config = dict(
    dataset='synthesised sound scenes: up to three everyday sounds over a background',
    n_mels=64,
    encoder_arch='vit',
    encoder_activation='relu',
    encoder_head_dim=32,
    encoder_bias='all',
    encoder_inner_norm=False,
    encoder_conv_stem=True,
    encoder_layers=12,
    encoder_positions='learned',
    decoder_widths=[64, 128, 128, 128],
    decoder_attention=False,
    decoder_upsampling='nearest_conv',
    init='torch_default',
    beta1=0.9,
)
Rows from block 8 of the encoder of a small spectrogram VQ-VAE, named by matrix and row number. Rows with one number belong to one neuron. Each number is 128 + 32 x the weight over its row's rms, rounded and kept within 0 to 255. All counts start at 0. Numbers have three digits each.
Before each neuron's rows are labels from the 100 clips, of 14976, where the neuron reaches its highest value: "strongest on" is what is common among them; "peak on" is the class under the peak. Only what is clearly more common there than usual is listed. The data: synthesised sound scenes: up to three everyday sounds over a background. In brackets: how many of the 100.
# fc1: MLP up (encoder.blocks.8.mlp.fc1.weight, 480x160), inputs 108-159
# fc2: MLP down (encoder.blocks.8.mlp.fc2.weight, 160x480, transposed), outputs 108-159

strongest on: coin spinning (34); first sound: coin spinning (28)
peak on: coin spinning (31)
fc1.49:119072158158055124102128104147085093156141099114160115138132163141141099137135149084158132106120070095132102095148117143079190146095108117162135119132117114
fc2.49:136102114168151063118196166041126133125114135155179103139167121142143154176112136170126083220165118128154143114147191150191162119110090126123112173145189093

strongest on: coin spinning (34); first sound: coin spinning (29)
peak on: coin spinning (33)
fc1.413:189111071146081087126147068157122104110089170165095174163127098139079093143076120160102124143161165159100099093136168130122106194155140153138086108141193128
fc2.413:112187132088180193137150113184128111077142104076099089105178103084159140050153146170132116109117135161154094142118074092143125134123115141191116146094077160

strongest on: coin spinning (32); first sound: coin spinning (28)
peak on: coin spinning (31)
fc1.76:156147149161082119137086169151101154117134125139075173154080113164123174088115131071107093149159137161123127085166120136120180120127129126129153165102110082
fc2.76:174055124117114102119069149075107122163118129124125097107085094114055138175103119084083142112123100120101118124125173153123107104158169084124105126153129085

strongest on: coin spinning (35); first sound: coin spinning (30)
peak on: coin spinning (35)
fc1.345:133127129110153097182089142113119147100093166181077107125068134146059130076117165078111080107079063205071090085153127149141168129172084092120139158087092085
fc2.345:182038128151110071144057154087130124183143124151113129107063105095076150166141130047119135075115113129138112098122212130142109079146155098143111127139110100

strongest on: background: none (57); laser zap (31); first sound: laser zap (27)
peak on: laser zap (30)
fc1.10:138172108149144170131115119091149101098135135184104134128147094172129144072068173122169127112096073101049166161152152101158180128154157151124119142139143110
fc2.10:133140139089125133093147087106146147144121145125181119147151173185099077151072093157101146143105153123068134126101097124107098162138170112057132110186129132

strongest on: background: none (61); siren (29); first sound: siren (27)
peak on: siren (26)
fc1.203:167120167100089098156168157115173105162103151178094102093068169136132087137079094159075069145103143111129160111123140143154121129146124101115110107158170101
fc2.203:156174108126188180147181121145142128083148116121102051111143089126151114098105108165079054156092126167112106093124123077186111159156083085143163192123098166

strongest on: background: none (46); siren (26)
peak on: siren (26)
fc1.449:179113104138164155167076142095099113099090166160098093185092147133094099121074163159169136146084067175084111102100128130117142116119183095075083155121112103
fc2.449:103166123086135174122117127141072076090118102077116132120169103082164154066145158168165149148142115135147099171146081131099171111113106178183096117088149146

strongest on: coin spinning (46); first sound: coin spinning (42); typing (25)
peak on: coin spinning (42)
fc1.365:127086068097177193132137135094108128130154103124128162096142067112152115145066095126149130135177130123068148098169144122136160199088188170073117139168086168
fc2.365:093176100081126191132195111173104172095158123131139133133191157170119112124143121210104122182133175126103126093100030153120147173120127155106140143140102125

strongest on: background: none (58); meowing (28); first sound: meowing (25)
peak on: meowing (26)
fc1.153:111103125140078149098116067172143102178147170112103137131082150138076083118073151098142099110100163137058100139105138116120183114133176200082106145127140133
fc2.153:135133128111205154142160086141147101106178120125087127127129117086148174051146168149168091100126117174153083140117133100194154088142104142181099175114091148

strongest on: phone ringing (27); first sound: phone ringing (25)
peak on: phone ringing (25)
fc1.391:177165152109163197131109119170151172165160109154129089119124070088127088122116153161124141186099069147130119083101081186145176123064192181099111074123159145
fc2.391:134100147082075104126130156122070173171174045195163178143170131127107065135158124128141157116067171134108138052094115131134129123113131140127172123089092183

strongest on: coin spinning (38); first sound: coin spinning (31)
peak on: coin spinning (37)
fc1.88:080081111167074113113111090180123102140126138156127131164106060151163135103073105120099084159119169123125128066159087087141156165161118137165107059176089095
fc2.88:161125116147177117126132131126160060111108099075103041096135096094179121114111147101099095106075100143155103158165174032165101097144087080172155165091112192

strongest on: coin spinning (32); first sound: coin spinning (28)
peak on: coin spinning (31)
fc1.282:169145101135118148170137144104109108178159119201088134127066070140080115170101086120088142171113134185131067153114153174166104112167181136135145089136111136
fc2.282:174048126113129100110050130083122109182145132135133134127061109103077149153113128069111158086110092127105093132127170119124112086151160094132102109146116110

strongest on: coin spinning (30); first sound: coin spinning (25)
peak on: coin spinning (29)
fc1.363:114118163167145107157060159116168157153124121208131186175152109087118177168143082088122131115116089132129083098069171157137139156143099176163126080174125144
fc2.363:180061119131152101128072120084146094163144147130109104119060100105088169146102127079108125093121092142107082132130191111152113091166135087131094148154111103

strongest on: siren (35); first sound: siren (33); laser zap (25)
peak on: siren (34); laser zap (25)
fc1.114:106119109121151157093104111154109076134150134126105145118091072096118140106075128103175128096138123117038078153142120102110202131114090138109135106132167167
fc2.114:106154137186194156149154064166213114091116211093072109126070164156134171118092126113136094088166088135102127176123156114144115150137150118106090136195116091

strongest on: coin spinning (26)
peak on: coin spinning (26)
fc1.115:147131082118100133192104141153167110152169152169134085168156101087126077105131138088131156134145075166083093068074128169139142110167085106115124135126174172
fc2.115:119169164099162113108206115142138148119143073148178132148207168162161094100125125207115115171082188134123141091103076087174117162081095134121168147116110188

strongest on: coin spinning (30); first sound: coin spinning (26)
peak on: coin spinning (29)
fc1.168:095167124161139108127146159096086064109127114114104110127073108106126155142091110126189094086114119107114094126097099134145106185157105184129101112092084099
fc2.168:167122115170173069142169158103180118108137108140169089131163123137188153152140124133109094182113148142191092108139191077200126118133050096145146165114175164

strongest on: coin spinning (47); first sound: coin spinning (39)
peak on: coin spinning (41)
fc1.337:082093168155068096138153092157138107123108166185159150148115098176135107099075164197115085187113092116119111166121108164113116116105147173109129069147160152
fc2.337:122176123136110121087160167102104123105071127110175082136178134160149073174077102181081135210134119108102163142161102135105126200107113122097157113139185123

strongest on: coin spinning (31); first sound: coin spinning (27)
peak on: coin spinning (31)
fc1.344:161085104139173171103092073175134090123140183176124097144120086131107138167084077133165151171184174179148146090106087151159165156112160172113137138118083146
fc2.344:129153122064153164113161136105059171112141110103146087117189101124072167109158132182089129168173133133124098127108074222135143118147150126150083160139114061

strongest on: phone ringing (33); first sound: phone ringing (29)
peak on: phone ringing (32)
fc1.396:099073141171094140182104118088121165099136099101127166165176117097141154095108093164078142089098122087086181129084101121105180110118118115085082091090078182
fc2.396:159094164129118042123151160076118182160164094203219165154156151151119126163160122156126166165129199127144104070111144161144127113138113118120133135133133123

strongest on: engine (31); phone ringing (25)
peak on: phone ringing (25)
fc1.330:120129078167125131154179080143171105139189162167070152175074131111123151119086091137187100119124154109096160089103159095158192112136137164089136140100121118
fc2.330:145149111118133162120103166137090104083074104050108045080125066097127129128120123129057124149123095105135130166162108125091108157164128088168136118095144128

strongest on: coin spinning (29); first sound: coin spinning (25)
peak on: coin spinning (28)
fc1.64:148086098151118090098052115116133084151150120199089145135088055118105179104082105075113115115105080165086088085110118120157145149136110130142106097134111103
fc2.64:172051118113112098120037137097115113178132128116114126110066101106066139155121123062104167080110097118104097137125168131108107094171168094133108109140117109

strongest on: coin spinning (28)
peak on: coin spinning (27)
fc1.228:119067101158103094115072135104091104148100169145073118138122113083084167167099098111117088144151066155063122140125157141159118158107129133113132161092139136
fc2.228:175053130119142105121051105114149090175159132139099137128046121103096140134108125062121148056091106142105089132123175093138100088162145094135115122137092136

strongest on: coin spinning (35); first sound: coin spinning (30)
peak on: coin spinning (32)
fc1.307:154087088101081150103104085113093137115130105140145110114103137188083128168095063188159130119120160154101173092140132131104123157091081159159139121128104139
fc2.307:105176116150149145101142133119141105086052169048127061118144134146130133144079131152088119176166080105109141185159117141103121165131145112110108117169179089

strongest on: coin spinning (36); first sound: coin spinning (30)
peak on: coin spinning (27)
fc1.126:174085060120076132131110099071086111104133139207150191121126113135156064138073133185141120129156137168119093103102087129149185149086098161150091109109157132
fc2.126:110134125136099089079176154062100137145104130157197152174181164168145096182097116183128148221155140102115157121144120157130156161106109150088132114148188110

strongest on: phone ringing (33); first sound: phone ringing (26)
peak on: phone ringing (29)
fc1.448:147154128123171160173127154168155132175075087101114169129130161130156135132110059118076141184105103104138174104178164150159179158082148089069161154123077152
fc2.448:135053136174120078188095147113160175107154145168106139086089115131118201161199148079147092122173146119184149073110196160166148086120116146155099140133133089

strongest on: background: none (49); phone ringing (30); first sound: phone ringing (25)
peak on: phone ringing (26)
fc1.120:115159103179091145151088121071137109066113121160146105166141159124102074161117074104129147091154125091058113182112142148121173106089161168170106094094098158
fc2.120:134139110119150168147118080210160100104122119041032062090100115114117122099143162074094110054103136125123104144120132089141081098177156101168136136132049143

strongest on: coin spinning (32); first sound: coin spinning (28)
peak on: coin spinning (31)
fc1.198:183104159136131104135074132139129130172163134170112115135096081094114163122073139111085086131123075142115120138163168141124150127130107183116092091120086090
fc2.198:183041122117125094122059138077114105176143126145114125121073097097078152153112135072109144094111099136111092120127186126139118083162146094137105132141116111

strongest on: coin spinning (36); first sound: coin spinning (30)
peak on: coin spinning (35)
fc1.443:161106159127180119092090086101123072130100100103092082071156113125119142173171166146156129136184163102115186086144089178089188111111107113151144090187128170
fc2.443:113144125172149127156188192134126164074080120125133085111146080073164165123155157130125073164153081133166131120162147125164148140107096127202136158084147125

strongest on: coin spinning (28); first sound: coin spinning (25)
peak on: coin spinning (26)
fc1.395:109103123155166123105112112102144175121090131149148089179072126113076106102148144096118146088121094102105175124144127086091185133148178078161080128091119110
fc2.395:096131117130120142160137132173116192084113154075099132086149123137100179135197146125148121141210158110176156125089121216126141124098175166147068111154148044

strongest on: coin spinning (34); first sound: coin spinning (27)
peak on: coin spinning (33)
fc1.224:110139150082079101121095134111164123143122163096061104161093076135065110133066108154143159084137155171104099136169113156109171165148113126169092162157157084
fc2.224:083173132145141157154187139176130179067107150093116117103175140152137174126187150159139114174194140117176167135116099182131156145079133167136093126146158081

strongest on: coin spinning (31); first sound: coin spinning (27)
peak on: coin spinning (30)
fc1.252:122097096151165115164098143095146104115107181153113169120071138083096091170112113097145164062129153162109132133073157130093156180103079151085156159099145105
fc2.252:171058121137136103126049121106134099166141149124091132117040101095078169132125133050120152070121086132118078146132182124128114088159162097146088112146111100

strongest on: siren (26)
peak on: siren (25)
fc1.268:154153098155140188129130123165150147151137161113083160167115065172153128138122097164119068140123165124059100075120131140075182157093122100137078108158108083
fc2.268:150120115082134147097070148118087078126103079047125077100145090080119110099119146119101159113086089121132093172150114096108111099165140101173128110088115162

strongest on: coin spinning (41); first sound: coin spinning (35)
peak on: coin spinning (35)
fc1.279:098087148115148160088164126118100110090126147126139132140155105085132118084077101137183185152105082120110127115168070128141163206127107162169163118111107157
fc2.279:105166124131094125095172151112107154125083145126179118143170164183123083183092104169087144198153145094096169126137088161105121202103143133075147103167168100